{
  "dataset": "rendered roads seen from a driver's seat, with toy cars, trees and houses",
  "color_jitter": 0.2,
  "vocab_size": 35,
  "encoder_head_dim": 32,
  "encoder_positions": "learned",
  "decoder_width": 128,
  "decoder_activation": "silu",
  "decoder_positions": "rope",
  "weight_decay": 0.4
}
Rows from block 3 of the text decoder, named by matrix and row number. Rows with one number belong to one neuron. Each number is 128 + 32 x the weight over its row's rms, rounded and kept within 0 to 255. All counts start at 0. Numbers have three digits each. After the name is the row's rms in percent of the matrix's.
# fc1: MLP up (decoder.blocks.3.mlp.fc1.weight, 512x128), inputs 0-63
# fc2: MLP down (decoder.blocks.3.mlp.fc2.weight, 128x512, transposed), outputs 0-63
fc1.224 043:076150106081195094154132149078053115125105074179092116127157078092138075127179131131148106175146126111106119132113100139164113122126127127092166136140102158122176126136164084174132111147116189
fc1.225 050:104151196130123188154114105125133129175098103151025157109080060124141121110131161107172124164118137130131076103117079144173166119157149133183135077131110126195176097105123178100143140089106095
fc1.226 033:146162121189122102126148132135160148160140130135145126096122133114182192100063154196030157131114137131131141092104138101061121125143167158122117108106112081155125120139116153144094048113085147
fc1.227 042:114112144121099142162121103158160094111088123157098153132116160075090108106171132141132124105197159107153114196162123129089152099125186125130136135116109094143167166126144114079134135130112158
fc1.228 071:173201115148078086080139110125130121084135074138178097139126167159083087107077080125129147113159127076148165091148133142101136125160149135064136171130111170100140066147156137145156106172061176
fc1.229 159:161150148190180107112143103164109156038112130173117138125134117182137104133164107091145114055129120209128163099146157162048156136153051087118095098115095171167096173144171133129147112146142112
fc1.230 101:114130154128148145128120113141084199130113130158110165121126096115106113144163135144162133115074194110100055067147110140132169120178143147176175080087192188097139093132145150111108144089101104
fc1.231 041:118130152108111082139153157122137050142126131098124156141116097132116140122111146126103143147130114123142102142163107031123089137069117088117133128136138186111206097077118147076160151147152092
fc1.232 041:127077119103122051161157106108114120158172099130087161116158135114184156101115131149107116164085082142106220103121040166180077130112135130150121098151124135144170129109127140121152121154115149
fc1.233 114:137168096112181116109086161182117132122081151167159098136139092116117146115192152091086130081137146104060134101193132125106110174186110136133148116143121102092143073076139103172151156123123091
fc1.234 080:135154120064138202092165161107103099176090149138107134150140077094151160138169141116202157081118116146091146113177163149130096156093112123190151149121100202102102120078122121087145109094086185
fc1.235 053:100119153074094114156162118124113096132154153138097162124128170189135143095066129162119109189122096127094104174146080112134132188086113104160159118163146099126068133095139098130118143153143144
fc1.236 096:169152112129163112172130145134136104073099158060169127123130087178130087126107177078130136149143108133130062138109075137137123165153098140143132128128111101136107108144098153168118143166120085
fc1.238 098:118146119173155118136132184189159111125106151140097134101135092117041181086113105145116138112130164070142141149131088122119136136113096138127142126115087146096156103125155174163161181096144114
fc1.239 057:161111153114084100106133100135150121106105122153109124086127193128115093114071101145152134161146155055109162178171106149127164103114117118105096126149161146126113150083164105131127148163064176
fc1.240 035:079122143179094184123089109123118111092127138184142124128133141139135157126126119081167145098170166109099130147174133133076157174104157125120102136129115104122167187120118115053163120129109110
fc1.241 053:092134081112141153113125117051124159095068104182143111127185136097129056122174060105203082155141184085127158124122147175136108133140143159121105119133097130124131163118148025116112094165113150
fc1.242 118:121168096131151096188089120110140156087093098130158146201180152171156143109136136081161157135127147099135152112151149198086158139115138166142145113095124157144096099137166109146122095163123127
fc1.243 090:109171195078149138119160129135149075168128062136048137099099084125117141096078100148125181119134154113175135116177162135116141107110137101104177158129111155191136106079203146081168097127066157
fc1.244 074:084110116168134196178094099146152092133095162125073143118132097091139149064113168176123167165119147140130134121096152136102128103155135079144142130105177129167128161133133140144129067128157201
fc1.245 084:161165112127139126180128122113146143108093096067137127144138104167187137072140195118090159090118094120106079078073119100127091123105126132181078158055138191141170134149110166106149114102116098
fc1.246 069:144195148115134114131121124114181112156091091101101127100169091172151077129065122145123115143099092125113095129119186143119151131106097152116143193149098134128092080091106176089056123153168160
fc1.247 054:115129173186129148113162109156156091200074057118094114113098132151141145131102107114173122118118130143159111173120122150127185113070103147155080094095098146158114096141118122176118170122104055
fc1.248 204:115097098136130121132121111152111162062104143144110102200140124178093150064093131132147107117186147123121158132117137137085114156073138110118146088105115150157107104144143147171112100152096138
fc1.249 035:181112205128122114097145143164147145136141132121101152162115086111057172104132105053094093045206140133146190108128148140136091140140068086173108107118120178093131138100140146103180095131121156
fc1.250 045:127067075071131172149096105069156076100134170110137142177124166155169074091076138168128112169122031151089120156109124158124128135112166124123124132154139159111055102119125103124142106163102164
fc1.251 037:115150203152162105111135117182123105164113131101190126050134180143075128103069120133124105137122196130104162163187087126164115143150153113057112121109167154165131144156117123120179106111111115
fc1.252 074:142131111116148178131153144055088148125155088129194141101130113157135150160115134114086056146146117124080088125136099108158131167135117132119113102112109109159139145092142124107169152126126141
fc1.253 041:128084162126109118152141114138138035180115144069081156089110109073095116121090128123139128120180145156127090183163068100146129123107077104127088151132122142161148119121124169110156163130124110
fc1.254 042:171142130167107157122120132139125123095106142093137141119151179130075119201140184151104119134099068207123188118146140130190143111138157099142058061090110093175113102092129199090110113091134117
fc1.255 226:123136167110166178105179110123071118118065098127108180104200121130167133122114126133139119096111076112119144165110148112052082161054117147132134131069132104071142142160153146090139126086125133
fc1.256 043:167092147140167191120099161116112123143092140128071139160119107078112092135188102066155099127099129141129158144164099165175125133112145113077152099122100147135100199111065140090136132115148125
fc1.257 078:124107129158114163082097077127165158132136179159055159115166132162127124127094117140165151160116098078103041086106127126135133104130127158163176076146082152103160116103175189128124107065090122
fc1.258 059:105118165142133125130156082108107124141122124136072116149140167167152134126124078152171146213134158111143045205148131118123188130095149156128124077162121158127165080127128141158130107112082142
fc1.259 165:144084116120125170077213136123179178068115090114107191137102114126096142158102105107161110117123102130167095129086132117180135146108090144134113155101117081060124108131198107124061142144090080
fc1.260 038:134188111161087100097162114109093107108177099067172130123104126128149119079092118120091138105112168119092092144133129166163098101124174135077131172124113079116141147131133175175143085139104143
fc1.261 073:176115072113071027142148149187144084076132117104114153115125109106135122104122121141126184156179132086125178131180060132141107117110099128104100106137106130167153068175157146178164080161139183
fc1.262 039:151153126140137098117167118155085077128119144103169114122098129116099171181119054138155153152137119123147098144153091154136138126099092116120091097155112163158108084164137105163117116038082119
fc1.263 056:157117086186115131122112146104102108153115129071106114151140135123169114175131186146099109085177153149082027117112129102125128110140172127138123090114113072152109113116148145098129097136065160
fc1.264 153:161102144107150130062106131097156116175062143105121103109165087118131190137135183141138107094114111102090118157111119156122090128119102095139148126172100121156157098082163176142157128105093119
fc1.265 036:138154164097111103115150091093154101198168104153096120077093144112051134085116072121115090073133180160098124105122096136190110108120107119096134149125103198141127140125134131102178128092060109
fc1.266 218:114099146082090140059122151152162152060092123087112122163150108130090115168133140100139136079136122100152181137116151141118172161128168156137105109090170139178100134117189075161127103176133193
fc1.267 213:129114170111136180097156148083125150170061097096100065115122119125075160137147169106102117079127147142118091188112082106144116156147186137155126147101185129142165145075166142095071124153150123
fc1.268 029:122178172128164073128183116082097078123118110087111136108163139161099115169090080141136133170114169091099052104130136170090121158147128196149145132140109182127160124125100115080144098072098143
fc1.270 050:146099113217147155115097109145117167128125159084092126146146083080148155094121144075126122126131160136156096113105144146089128100132123132139103179078147113138141142168122123137174053156106188
fc1.271 059:128094066144099175128109093159136136115107110056162200107123088127166131151157104108197132082120210101124120116114122148166112108179149123161094123077163098108167117115114161103099162153149098
fc1.272 048:133127111110136188123083170102140125119052141132158152155148165103140085093154147117145100147127135086141185139188077110150157135125198111084134135096140146129155118111111076113107180152149101
fc1.273 200:177186133135050140131123092239113131065092093159077116147085093100157174136131110114107085121097143144121128118126117189106121177155105157094113090108112159169132144133149142115123120105148120
fc1.274 064:162097057161101089065117122120147144157119073088122167134122174126157159153190168125103106154112078132119101169154157080123146105115168183128129149097124105086130160118095122104082162177158138
fc1.275 050:075154137085181095155096117116091118111163122129137134102150135128169139147160107194118160162102135106093123148107138098173126147120135140101168137125104125113172129127106169123128079089131088
fc1.276 076:148141117106146136117149111141148157116057133082126167107154086057163106121174117117121163121172149069122111108065147133149179136153149104139102138090134130127193095096166156110113151123120198
fc1.277 087:130111109152160198128154132116145126113103152190181111083133101118133168079137122079156163138148138097122139054126160082161105132088080078210160106106134140149127140073133146094138127148136123
fc1.278 060:112207091130094022094191149196104130154079069076156100130103141158152139154131097130115150148113175066114148116170133151115090132107174168095141162159135141110123110131173149170151114182093109
fc1.279 142:136171115101120148104133133086150166098027106120124089151163076147097151131080145085086093137129168111138131128099135106065120090135113126094135105153184123190149109093174151121124149165105183
fc1.280 098:100098081155107136138102146192112072105060166062138120127133141132114160125171161192152147160137100121117137106144110095109049096180118104099152178165127137100158118121147098146151157124093185
fc1.281 048:129164100098146094150119145148136080100106151099147153139177105132131124153129124121141157121088102125113119112106120145121103148155103136088165188164117136120121124093114184064066118171157181
fc1.282 059:142227197143143112106111106142072204118099105160106087110191139148104131151159157137073157159058148132079122109125144094161176121091092148158100135103135122116150123136126112176121133096143141
fc1.283 052:108105095157100095140144129175108159127128141129129084138137172079168151121118151142085132166141131099140106172160042099051137116084182128109116147102151103140139115181164128150140148158086103
fc1.284 045:138093149115163169148144146087142171097103171156086125187151132136118170104168161110174094153143100195213132142096181167110140152121096099207108040133099145156125152088065098119130090066126146
fc1.285 044:175096050163079084116202151181139158187105171065121111123127150140137168101125174082145095118144179113121124103175097110159090104170146123138098125109184127173137070101148163147108137125111129
fc1.286 043:112183156158146154155104083060085149087158081212122107120158089141188123108121090139146129145107145124139089116082146142110141126030120139132147133128111129095186124172116091173116119122063128
fc1.287 151:094154106137084150098091160141166151114098096128097121193135056111138162123118100080126128147155101129123141143106127120134094167097117145171134135144125156081125184143125099129112119168097219
fc1.288 051:088102099135137160149079096153117134087078166133137124116151172127150096165173127086210143161113181099089064168165127122139161128134148174126118179136128127089137098151160115148152164141105105
fc1.289 048:103062154100117080137185142154096095156084137044125140138107079114076130174156105074152099087180159125121083153163052149147106166112122125141087102161153190148151142080154098087175163123146090
fc1.290 038:044037156162141147126144136130125101166128161074123163105134130166159141148101165120139124152052099185118087143162158138135135148143119131158112106133164169144081174087090110086164165091174145
fc1.291 155:094107136114132177116118148114148149172099108131146113160172138184185145093140119148121121165176160104133126144135079150128142135142138131113094137097119126085135119159113208081114076134088086
fc1.292 035:169166166123120000099165108133108171114123082098162103086188129159141131124058096153110124154130174087125172133132066158120097154117132146115095121114140114161162101160107089131104101131088130
fc1.293 049:121139070184133119077144141143136144097083076163197100128198143088144161159155066126142113136088126129109190168147134175150091117135162141098125088115122150192151126084118095076107121140138154
fc1.294 053:093109145106120082140190147160108115195158076114091138068117136119137149105082120152073109158114147148109119175129130124135119152079155167089135167123125124159091178102114151150169143083130151
fc1.295 041:209066061149069134149124142124155100134172130098138142166073111112145160126108161104113111108142061133169146169155068123134126130092116099123096053114134122165111126122090158136101138121140139
fc1.297 043:128109148070138157141159144144152092102104155161125189136151107088072109174177118106121109089162127117190156085116158123146096156153120128152145128161113167072189146082150142034155132143140140
fc1.298 177:176114151124099185119142146093172113084127087076092153117153147115077180098092160110097163142153160150153104080113126145108091104131138139140140093191119163180128183193076085145149092080116149
fc1.299 038:075181163146148096096117106125091096093096072087152125106169126180151107162163116187140161147105173098119112149117175099125151143107175144092129155098130116099224134149073164084128129130133076
fc1.300 109:107162126164112072144092117128110135106133182155145128130144134164047181127144140156109150170117086127121065137144087158099204120148067106183117082131123151149099156180122144124166089113139123
fc1.301 048:165148140139097120132209147126145102147165132158123161087141123132129214097072100111107116100128121146196150136128066148073154167104131109170069078122131114135145132093095096092119123043082102
fc1.302 064:098103117110120192173091118077133108107094142194080146105138166154114106143106161143162093221116117128125134180141154109143144145095106116163157111151132102135101121097128101110148115172135149
fc1.303 266:140148114180152198199126148163148142068124128145113137097132127135135171121121143069154071052103112128090105163159130108122121096139132172179132085079104213211127108120129087179065110144114132
fc1.304 215:107168115116113138114142172130124149123133079111146099126095179142125149078138136131161143127104122091058125155131174137107158116158164174135119087101184126182168103133109143163179134097182179
fc1.305 039:115149157210164106097117166165141160194113083163147127141138178199138148097118155096145094126084098171148206147188161134173079165122173165110100086116107135156087134106090144127132113131183097
fc1.306 126:156173149115157096098163118132124109095112152160149187130111164092102200159192099146062166140170063106060087152116135113175147199110112090153098138161152141088114159091170115072117098110094195
fc1.307 074:074113102165200183137079156174104060127122174159127127142119155109099152131159125153168174100113182154105182114146167132163116119102116105120130101088131155150129171158076145108093098109116129
fc1.308 047:135171206096125103126138128091135119158148102121122117107078094144085078065091159169119097132151132150153082079127110163183121127105081098121153171120145222131136046138155142145173121094118076
fc1.309 181:120121114150155104163151149137150132195099101078099153142166092168117136084117171106133123154180124088126154142122131155131157112083094168124079135084099151051114140164092169073125130155105125
fc1.310 041:134173134146164038115140150140123097149126053113121110135115112160178108063057159174101113118146075142126138169124114220069126148122185176115134144127085103165110108165108113140105104148109136
fc1.311 050:101071173114131169142133104120154157148121156200074156117191164097128160072119170175119070169101136158156144144126096160088187166136151117183182083132127088120153158160080067069116129092125135
fc1.312 041:193162163111126135147119117140151118183117124069114104145058110162069105083060177140127132152150099204140085157096124123142113106095135102098110143125148161187118043130102141094156095135061118
fc1.313 056:137168149146147107120148098136090115113104121044118129129162151135095092161133102183166160101081211120162108112087142152129146113157147180110056128087153145131180154161086130153183062135036168
fc1.314 052:173099136123197132108120134120135124096137159134133130165159089104169110113136073141149136089169093103069160097128120201125081156068103151131140131123100153101103108158159100118099092138132145
fc1.315 127:106140038180140184144100129140112149121125152173115178150154139118113088159090077155118130129110137162139117104119119127090172086163122167142125129072096102145097104071102160109121155142107154
fc1.316 135:170119174126101178060130147108125148146087087096150130152199114111121060118111085149152171145161180129116128127124124135129116115149143180153094112120096130121091149115094110078097112079073164
fc1.317 049:071057139158136158141137095122124138116147149095085137141089113175114112099115247156139148174106090187138061111081136127133150104178153114135115071114163109159121168131081175143126107117140212
fc1.318 040:070106103080178118143082147147091100107130168089165127149148161112158112106124127142153129137087081129078185128173108157162082160130166130089166189141134192122107124115155123103193125138144111
fc1.319 044:163028068074097099158169132150161099143108158132119147143107100093129099092081133136123075154178114138119135132142066204135096125137112125126127134191160131163076111115192050117157129166118195
fc1.320 066:125119107144112140165133074145142140127131116124073160115113112102112097162119155140144074091145208134105123093145125145187119133093160195125126106126105064099156071194183162171163130188095183
fc1.321 061:063079113152120154132148137098110157117144149131111147132169185110137182111091119120104124198087125132083156177149127108122158165141153121171154088118115125145068168112150101180105155148145162
fc1.322 080:100166085119105099125099136130102120074112136093101095112134174182124113115086182155069182157136106131051135115080169114125093116160068131138135221120116138109104121123201150149124108156109210
fc1.323 098:144103190155105186080148138129130075132095105106149143138111126112077113113129111127128148138110116137148180163156133165200182097100063156164131042109169182122130137069088149098159115163148123
fc2.224 041:211104141165121130115112126167240169141134191102158158099170163111150139132086084117084131129140171135109095140165102086115124129119124132148138117115166096118080134128147148068161174083121092
fc2.225 058:161130115146090101093152105116160134067146177077178092097118152116091129132143094117118122105091135161143162193182140121102083120124116141071142202131065118095091147139141101138088117143117130
fc2.226 033:118120100106135193106105104106088130126118148120137148207105129068032135127166121126183118108076096142097113179197133194155157119110076120124120147193143184120126110131105128103127188075152149
fc2.227 048:174108095157124139085146165120081150122135150103161085144202087091196112159126100113110121126095112123149099065079085050129095109099115149144126120136118168136079086119100155136130159146131140
fc2.228 072:067067149106178117120175168151106101148103112098075129153199103067173147121174136127106128127088141145123086176100072117136152101094083154169132061106203112141140137109117116107045128079154086
fc2.229 155:157121099180102152099118171137115106156120095121120057175109087118155136197139126168119139203151129119147096083188100093152145070154156069055168156135146120150136066100113117072169139083094163
fc2.230 099:186144145082081140147177152125139083049144157115150111079112086131131138122133085060106147108179106142142172163070129107096092146109118091105117180159118080151094169141118113149091129137186165
fc2.231 043:149139120135141194077081140137108165121147158164136120085182147161157113156130131114130107069127153136071181111134121210161128115220147130136122113131124076109081149180160121144100131098102161
fc2.232 043:153159085177162176132096130182168156134121194137176108119105181101106120107173118088144123093227163103142083194145187118122145132181118134120113144126098123105138106198167179107121127104137108
fc2.233 110:118173198109158139074161141110139115169163104072108153136112174198137107130111076136132129143100087075135098178039107144128147171126139088140146129099157118170099188187130156119126101059135144
fc2.234 080:144141113173152149135094134145153148106148174108115136080094144175141131075063161131104072151141149075081150147110074163143113147149135116143083119083095113129140162133144124135123113154221132
fc2.235 051:136190116173137136084104115183075149155121099136126107148167132072109100126188113134137134050140140145147177092102150148129102105177145136081137119112093154068160098156125148105133083097089083
fc2.236 091:084137142125083123098154167104166107158127081099114096135122122092164141182155082160111145100078170150114221106068129101125137118159138112060108141096147176121125119156129064123127147123124126
fc2.238 116:182099139105141153142120158114147131152164154132153115099091149160189079156135111099123083119092024188115083130105075125125097171069178174120142122143141125146103197109099089103126117148094113
fc2.239 059:100109098118175124155151135155053159171125147107150133191124103083152144101183159096119153155120097158166095103102113120143093127092120169125133092115098144131161086185109170099117112067165120
fc2.240 038:154144147120141113117177159118092105151121133054083138165131094080120136115173125167127129131055130122174109143123102155155077091153088134126149108156101133134106068118115138164076192087140153
fc2.241 055:137113160122156092144153183169070113140133116078106107162102088150103145132064111155052187156092143123107080152123114080097154133120162114128188101100208133145152109137108187141156188130166099
fc2.242 133:123144122115131179116118199151174140144137179106160153039077140130165164152192123161105127093073072117160112108111073142151138044122071087083160135170112155156169121173123140127157083081150137
fc2.243 086:108128097102108143110093096176081135050100208123169105169159157122128122118175146102151080112108149091111154154135106116127129147149105141172148103139150120122105145161083139116054051117105092
fc2.244 079:121185129103106101102144091105079134091093077117172152098123167142108137165084114112124092122127126161104130171184101113123097195166130224098118103174131135114129117064113183117178110102080102
fc2.245 087:163120126075119125107100121104182095111148128106063144060085112147150079154137143091131125151141135127058179139202124164105114077100098089085145136114119139168095135136178072120147128145211205
fc2.246 073:079106132121086115146111095170130131161145136146121124146074119129090170142214122125127125117151129184091168109158116101137100117209126078133127101100165174100146137111126078118204115126101110
fc2.247 057:115101081106106119137105134141165137068198187118136137128067151181076162129138164106119058139102081139088155132152099145135091134166162117101110197136092097109147161140163085110146097198140161
fc2.248 220:112180126171127084140110159182164205152100117078124199071066124164152158150159088124097169071072130136166093098075092144156151086131076076121123109184145141122146053146110063101204078142116127
fc2.249 035:111148070162135207134085147094078076106098142125145094124091157181171118128094168175136141097052130126130067150095110098085184139089169158105154129131113104131089160125088151133108139148113119
fc2.250 046:099191136157101068100178121201088169184182097115101142108146117101119142153176107068135118116148222132131133115135147135144117118163091119146092101060140139095188108132137146130153168105134118
fc2.251 042:150138130110114170159146141090016120122101119186075105203128035086176112120124141112102194110129107132171111115068137116087121127140110168144140123141130134171110105137131136133089189184125130
fc2.252 070:119119157103098133138131109079112101143106170089152071149155159178143123131122144109136171100086175100134126149134096129126140081113178137079126112089111158086081120125129146122121151103152112
fc2.253 037:139132090142105142147117110163080201094162145169177097121121113170150148123136142068133098114127115152108159084106160135107103133183201165118169137124131120115116139161126115114123136166088147
fc2.254 042:120059100113136135136136088118130141161113155166128127128099090127155133123152079127142174106215104072165120088116146128088072109164081128124152157167083172094117099168097101176160176170125178
fc2.255 222:187144160142172147109154110170118169204104076130126098154156089136133080139146174123159134127136126121124138119131134149099077116099101136102130169098190058121092063084103088095187107131124139
fc2.256 047:131146123100123081125149107145180128122150131111138075064138110087161140105089128171109143143170122118179097119096166100076183143152082103195138134113143075124129111133168115178139130172083097
fc2.257 082:087123070108152149119176127167128110160104101068149128142136137056121117132068120158106120099140182139116197156158116163119083095101159129088071102091178099154094121133071087103103132118183132
fc2.258 071:118119117137137136101156190162093111109148106116155133101140087108109100104178182118133117060110123173122164138119109159124057076179133101129124154110142103115114131106140141103074110118160132
fc2.259 134:161085096115151126116094058127141130111165146090136145179150079185140131174155122191144162120133132124084119101138135110126085156147145113077116111135064207121140126136113101151154109158092078
fc2.260 042:103105124098171152132116085186090138150055161153114126185178150104125133100144173173166155137156079064154139117080152117138134143126082168166135101142137147130129105121111128084072190093113113
fc2.261 065:187129154168176202147124136097181151165119130156143117119102183116106101112160112117111116128153125169149078144111129098119159118144157197083132122123133158100099143184103141060072163055094082
fc2.262 038:129075152131116150159128126116169150087148147156090173106150116136100138074119202114115069109154095112106153144084101126124120149166167157113159159153105099100138149122117103089092121175159120
fc2.263 062:119115122097119137111180092137145135141077151130133123148110130108056157101184114143146192214103146058105178110105188129115119128163055131126127136124142182112107094173076111128126141126152150
fc2.264 149:111177081175096156133182085067148126135077127151126133152119157132140089119095139130148161133125103124083115152158135067142175109184162119130088139119098135178111154173138122124114144130115129
fc2.265 035:127107086158159161136096114150039120082058170122172136175166149157230118133106195109139130149093143087138139145139158079098135167125168146135144108117158044119126117123126141120096109166145105
fc2.266 193:109167134118195181104086130160158117147141156133129128129129090119176167132139128117128115135139105175181081124158083085103090123106113087091090101167130127114131119143153147101151125220102151
fc2.267 225:104148168114117115167108132182139115117193156131139170118137139130103106079113112117119138165119106070094141107099177102147171142152074190119145126169113172151082096188068145111126102133146079
fc2.268 030:189086091083111167113131188148152187128157137190088126166118054108168128107128135104071124102111116181119167138125113125152161098130117119087163112128139108136115133151096127144113159193186139
fc2.270 054:115169119076099135169133153130139094103118111120171130125060131117064143201126133165165158191060083105103145193152130143148133143128115176155117149146145136160107138087128164090113184096160103
fc2.271 060:147130193107149089127176131113142081110130132172127081144126105123122156105153104104113161156084047169138153111079165132112149113124105143083162161147121129151106169126150081165118137164120169
fc2.272 054:106160164129114070108158120112176149132221121120105093100148079135181118197127087122107146134176118107161060114041157130099097120148083144187070121134154132143113128134175162173138120131096130
fc2.273 202:168148168164105148118070111128113090128152096137086066090178106112099133177102146078115153168149136119109125102102081161111143159186142104128110192188121123149085152171082168127146072087098135
fc2.274 065:097173133099182162141148133139116095133109144158152106142161086148138077066144107124134157158194099065123099073065131167156098132111106062167079136116144139131123127159182101174171116152092122
fc2.275 046:176081145155104138153146141144105121172078114152106168154155074109154107100117144090120131104140117186117161144165121152125114085157114124130110090138123090127073107115140055128133181145109152
fc2.276 080:116073159123156096149097116113177166101162125135151077102075137135118194160125079059116086094077155116094108114119122104103154106034108170139130145143171163170091158104128123124112081107173155
fc2.277 085:115155130099150148128101169185114163143113161121080133157122163102125110106067083155123119145153138131139113228132175177103172133124155188076102163123088110120126134133135172136139108082142124
fc2.278 059:154088177120190198104112122083139105095153156173104152171126134159086129087144119151144144118148103128132140135087097125167168111101073134147110086129167160160107154154119139058075115108135128
fc2.279 147:152110149157165100112082110058082125162088161159097161115109147135150135143163180137117144108120132116180100131105142151133148195131164141118100149043102166122152172101143144140160072124142100
fc2.280 101:132150130127142123114113090114116130089150082171126146106178118170168098156070053095107114064160126150104151151134086100155147150127097180185123068112175162163145125165137127104117153168180126
fc2.281 049:105126185122082150117139121119156152161167114148093107090163122125107147134170084142088116130179147146118161109180101091136150095166098082174112091092176154148141129153146086150170116108106108
fc2.282 059:115087074139107112194117115115147060122089103104135091152134169147159097129108103146152089096185149175164151142159115101117101092160201122098108114115112161136174089118155153113149113092112118
fc2.283 049:134109134138161149118129141125122128124160140146163138137135127129088125170132124119168124102122134079114148116093141146197078132139099207135116134164126170153126129148110166069072111076146147
fc2.284 043:061158095133143140077113165083139137133198094129147113055078154141105098189082118199118133098159116097059151166168127131113138127159158126089134161149095103100116120121167163167141130143113119
fc2.285 052:126154162110193178140069127073081106079138127186145153151117122180091101143114084147112165158093077102108141137061141170091134161140105170111148171168133157122090182171122129104135096138138141
fc2.286 053:132076100138111110117127138196191103140075163054137139105150172139094146141100173113129055128152134190094153162170101114146085117166133123126063140136105106125133103106151133064124134083159120
fc2.287 152:133135194121121169112139160132090146137102106182152099149118092096093102164138130147148147148126115225160073097106139104151155123121148109155099144159104107180131147092113151088101120143140120
fc2.288 055:188133176107112107160209196126107075131150116103112145129118073144153098122138118121090146151127129138181149090097088114142068082120152130111140093089109132160133133138110117115104156110150152
fc2.289 052:124150125186150188074094122089118165125193147209136128113094165183154155104114146153122149112113099088108152112074185091126143125162135134103164166122087107122077159191130171148091053193087146
fc2.290 046:183210092082125109096131092151108149115141088145120077093130102121111103120162118105120155138210141123104158108090147126135116103154116152149099135090121114127173124185137126153142092195109097
fc2.291 151:169142123150110095167147108135135098143103113085159111112184192106120084128108190207132119097115067152145182108091101106117136109132106090205144109182163112095114149119118112139131151094065126
fc2.292 030:114063078133116226196118138124110131142106149200105150159047080086122134088162155085116141104162087141139083137103150119104175082141106159135141135160158167144141135143133164094115130134166153
fc2.293 059:107050095098181155140148108124084148134162183128105159143105148124072105123101116130117180164185130115142081152133130172167171074158085140189081150148139128126161114188149177154176157099112111
fc2.294 053:158133106180194193097055027141073120129088132158185111141185137130127110121122137124168132086133110148105146105150139145151139106130115167140130110132143146100147110155108129065138078180131108
fc2.295 038:082146138127197124076147097141126148133167149146136104038195180125058134124131119122164120153150111165087113110099183176143154128181111144138140203159064123086154142154168080133142106141086125
fc2.297 039:104134136198118135093071130117148154159154124084129078131151149193183145137098139124119111035116173147085095163111096092122194147104128078155136110085148112139069133119106155183101132143107114
fc2.298 185:119160114115151123099152077182094214087114164162124151151169160158105098127208170128175115147192127092113083101057155133112148137114139130082128186094181108057124122088079182077151129172097157
fc2.299 040:174088130110105147178151138140109144148120129188074129118121090087126149112121171063106126100147107122147182102173082189157104065133091081170122085137134086174087111084158094155115159125138185
fc2.300 114:166102104126142172122142108169117136110057094156159173118106119151141096189147156130149163122162114124108155149115125069127107093103143145056081165112143113096146120092137074120115146136126151
fc2.301 049:085142070152168176103051124106097162103159159108148116201125150083089134176182138163168094076119113140071114160146159163150144134121110176138141169176107132119151112123159168135114079116103167
fc2.302 055:138160164131112066142182150173071130160103128081143116139126091137163103156154135098108146125132162123157104088157100175112103110157178100081131103113100112073145124117139138160138176096107115
fc2.303 294:116099218126152113145132134154106172166094176168184140105132202159139107122103155152119114111111146111101158109101077141181094138110124141160127029108137137104076097143160092149088128140084090
fc2.304 206:116145160147063184161093151133136103099086117114098170129220099132088112114110145063111127154083191138108147169159136113142149141143145080164119059137132183171098117094165169080114055147145091
fc2.305 039:146155087070106189140151158113070112086123153118123115097135090055122087130108098172117175149185120119151108131094119171070176099118122086168097140140146105140162114155136114153134137184069127
fc2.306 140:132105168136155129157088121123114154163112098073193065113076161129140118133170114126166070079126210156112173098135079145164134067044138175122163123124134185193142097130139134112126163092173114
fc2.307 081:198129172129050100150160148101108148108130136089115178082162146127118142118106120104116086132152076127154141204127093155092100161173152091118138114148132061112100081070190124131199148131130109
fc2.308 044:098099090124117155137100080166106127121107172135182132134152175132156170188118151088155140088142145125064223177133142076082116135136183159130127088138123068119110171106129124075096145136125120
fc2.309 203:051152142140126086194145121111129147167115105157200126111141159139074123193151147174114098101091097166122118085148133076103164103081079069179115060164177149122103121133153094177113153145126173
fc2.310 042:124132070094098192108156124137179184143179174138130180139123154049097167173164093107140119151085144143118109126161137087162148082096080120153100119130145141117146113125149137104163148127101140
fc2.311 052:101179070153114089122131138130118150112174106091143106165128102110168120183144094090155129039181154092150103161102140069141066116122098157139070129148114153133147106059153218173133116154096118
fc2.312 045:108134100105078136124132088172051132067152170167126162089212094113182121196149136076125088149091147105162170101169114125068157135181104119165165150123142105107138149110177089108126180162151159
fc2.313 047:148110114103118158125145158097122157128145123225094123140095078063140136118112135080087164211162061092133146132149138115098122090114080106167168128131157099174129110146161151125100195160224148
fc2.314 054:136142113112071142171125157189170130185137135091099147120082158136064171105114161125119099129114146172143110165111133127085187154157150078122133117102122130106128109116112095098138152142131115
fc2.315 133:145108192100105153124143120108090160137155127125113137152137097170145121149169172168185123188182099148168146165135151118158133110076127187094073145134146119128129143089147096202136110043104139
fc2.316 157:053081159159157125127152134141137091147113137114152138139092207134136127060084121128157111081044119133114207100133082126119123132161144109176151113161121107090156133128142133153189112149182103
fc2.317 041:142193079114137139112118102138132139157134077157150120058164172045132123146138050086116121152155130082128157117152120149112080134126095111124142188124135109103097117144169129102168177176100069
fc2.318 044:167154159123089123129183092113108129155144120163071129114122083118152118167128108090112147159194208111149096132098134118102134115137093146178134058109129113130120118160135110129109165143081111
fc2.319 048:111215144158153138082103098139148175128166138085142116130152200158112115137145148082142133112078153091149074137088155069111181158127150150125163117075111144093127134170109204095102119100131077
fc2.320 065:166132145177150138105116156154101091161084147120135106164150182201126113098153106081148160174119070112151104153114136097120131134157137070099088162104081164131073124149091101077076168170134085
fc2.321 064:167138122072136123143151170142042093129132088144135110133093097126064085153180114131153174116197106115090135116108138195135110135137149175099100136134150119111149120138120132121112059125091098
fc2.322 085:173108126151130121172127078188135126165078119138151135163155100102177121140160106130095094112138141172120142149180063166164127093059129131088100061088137156101124134141072111079147174063158142
fc2.323 098:109162100109094094130149095149126199123161151149101142170120128138142178072111170072175120144127128105154072118098155123103119156134185141133114159135089071074187098194168173169180107104100126